{
  "arch": "vit",
  "model": "image classifier",
  "dataset": "scattered letters and digits in many colours",
  "train_examples": 195000,
  "image_size": 24,
  "crop_scale_min": 1,
  "horizontal_flip": false,
  "rotation_deg": 5,
  "color_jitter": 0.2,
  "targets": ["largest"],
  "num_classes": 36,
  "norm": "layernorm",
  "norm_position": "pre",
  "activation": "quick_gelu",
  "mlp_ratio": 4,
  "head_dim": 48,
  "fused_qkv": false,
  "bias": "all",
  "qk_norm": false,
  "parallel_block": false,
  "inner_norm": false,
  "patch_size": [4, 4],
  "conv_stem": false,
  "layers": 8,
  "width": 192,
  "positions": "learned",
  "pooling": "class_token",
  "mixing": "mixup",
  "label_smoothing": 0.1,
  "loss": "binary_cross_entropy",
  "init": "xavier_uniform",
  "residual_init": "zero_last",
  "optimizer": "muon",
  "muon_scale": "spectral",
  "lr": 0.015,
  "momentum": 0.95,
  "nesterov": true,
  "orthogonalizer": "newton_schulz_5",
  "adamw_lr_other_params": 0.0012,
  "steps": 26800,
  "batch_size": 64,
  "epochs": 8.8,
  "lr_schedule": "cosine",
  "final_lr_fraction": 0,
  "warmup_steps": 5360,
  "weight_decay": 0.01,
  "adamw_weight_decay_other_params": 0
}
Rows from block 5 of a small image classifier, named by matrix and row number. Rows with one number belong to one neuron. Each number is 128 + 24 x the weight over its row's rms, rounded and kept within 0 to 255. All counts start at 0.
After each neuron's rows are labels from the 100 images, of 14976, where the neuron reaches its highest value: "peak on" is the class under the peak; "colour at peak" is the nearest of a few named colours to the mean colour under the peak. Only what is clearly more common there than usual is listed. The data: scattered letters and digits in many colours. In brackets: how many of the 100, against the usual share in percent.
# fc1: MLP up (model.blocks.5.mlp.fc1.weight, 768x192), inputs 0-63
# fc2: MLP down (model.blocks.5.mlp.fc2.weight, 192x768, transposed), outputs 0-63

fc1.139 [196 120 119 114 119 122  90 186 130 189 135 124 117 154 103 133 138 120 136 114 160 116 131 130  97 146 130 102 171 104 101 127 152 112  87  79 116  91 127 178 162 151 104 152 142 115 161 131  94 140 169 140 121  84 158 129  85 115 133  92 117 112 121 140]
fc2.139 [142 123 123 123 119 117 122 129 130 160 105 103 120 125 140  93 148 161 154  89 120 135  87 157 127 169 158 114  98 183 111 108 109 132 122 109 125 142 153  85 164 143  95 121 145 151 155  88 114 177 148 127 136 148 139  88 168 112 128 133 155 158 166 145]
peak on: M (27 vs 0)
colour at peak: grey (32 vs 2.6)

fc1.90 [ 92 170 136 130 150 147  92 126 124 150  97 137 127 166 145 119 185  91  79 129 100 193 150 128  93 132  78 111 168 143 105 136 148 162 150 116  89  90 100 121 117  82  97 112 187 143 158 140 158 120 150  76 125  87 124 109 153 108 150 120 122 124 196 112]
fc2.90 [145 127 131  98 139 149 135 116 161 144 146 131 128  82 105 129 103  95 114 129 105 150 122 134 118 114 113 125 118 136 133 162 134 120 128 100 138 159 125 153  95 148 129 146  98 134 134 162 142  97  97 144 118 108 109 132 111 113 119 160 164 137 145 137]
peak on: W (25 vs 0)
colour at peak: grey (34 vs 2.6)

fc1.440 [152 126 163 102 143 172 113 105 135 141 138 108  98 161  99 111 134 127 149 129 110 134 103 131  97 129 134 107 150 162 150 137 134 152 114  51 101  98 102 147 154 195 147 129 112 143 120 114 137 131 144 177 144 164 156 113 132  93  98 110 114 141 160 147]
fc2.440 [180 112 151  91  88 121 155 144 144 141 139 125 126 132 139 149 148  94 135 106  81 137 122 162 134 133 131 143 122 181 116  98  80 117 119  92 115  91 148 130 121 137 110 155 138  81 115  96 136 142 112 146 111 139 139 114 117 113  92 124 147  94 176 130]
peak on: M (39 vs 0)
colour at peak: grey (46 vs 2.6)

fc1.202 [137 121 151 108 165 141 115 107 110 149 134 110 109 138  81 136 146 128 106 110 111 126 157 150 113 138 149 105 138 144 121 118 122 112 152  78 111  83  80 143 139 167 104 122 137 109 119 128 144 172 131 161 120 145 176 123 174  80  96 128 122 135 168 107]
fc2.202 [126 103 145 103  89 138 133 156 171 125 154 172 149 136 122 139 117  71 160  94  82 120 127 141 129 114 165 140 121 136 138  99 131 129 123  80 114  95 186 116  99 142 133 141 128 107 146 128 181 150  88 155 117 162 112 117 137 114 133 110 125 116 193 146]
peak on: M (46 vs 0)
colour at peak: grey (37 vs 2.6)

fc1.118 [111 145  93 107 116 103  84 113 143 162 100 136  96 139  84 161 172  91 138 106 116 145  94 184 101 152  98 103 171  66 126 128  79 135 144  80 123 122 141 160 148 130 115 119 104 115 112 144 135 137 139 146  95 152 166 133 129  86 137 127 104 137 147 123]
fc2.118 [139  94 101 133 160 158 101 106 127 114 144 133 118 124  76 141 150 110 126 120 103 161 108 173 143 111 142 142 146 144  98 124 132 109 101  55 109 100 160 136 137 164 138 120 135 126  80 111 115 151 147 164 140 147 152 132 143 117 127 108 133 128 182 140]
peak on: M (25 vs 0)
colour at peak: grey (35 vs 2.6)

fc1.144 [109 130  83 120 136 132  89 126  96 159 117 167 106 187 193 111 161 119 149 116 101 152 166 130 119 130 126 124 100 146 102 141 149 101 152 116 156 156 100  84 108 128 118 145 187 133 137 140 179 131 151 141  94 118 132 110 116 117 167 128  96 116 137 142]
fc2.144 [114 123 138 121 142 110 156 145 120 159 139  96 131 127  83 136 127 126 170 133 149 132 121 134 108 115 140 129 148 141 110 146 115 128 125 120 113 147 129 128 112 100 146 104 149 164 109 125 101  93 144 149 203 126 116 135 159  96 134 148 152 108 168  86]
peak on: W (25 vs 0)
colour at peak: grey (36 vs 2.6)

fc1.365 [174 121 122 149 147 102  94  90 133 141 150 139 129 121 144 139 132 118 141 114 128 130  96 139 135 178 118 150 125 127 118 124 162  70 129 104 103  80 108 142  86 138  95 132 114 122 149 131 150 142 133 169 138 158 150 123 156 117 130 132 123 151 146 161]
fc2.365 [ 89  97 150  81  98 144 201 107 117 108  86 136 142 125 112 123 173 150 111  76 109 114 131 168 154  82 137 135 119 128 114 134 147 137  83 124 113 124 151 122 114 158 107 146 142 146 128 124 143 159 112 125 115 103 136 107 171 109 112 137 125 160 173 131]
peak on: M (33 vs 0)
colour at peak: grey (35 vs 2.6)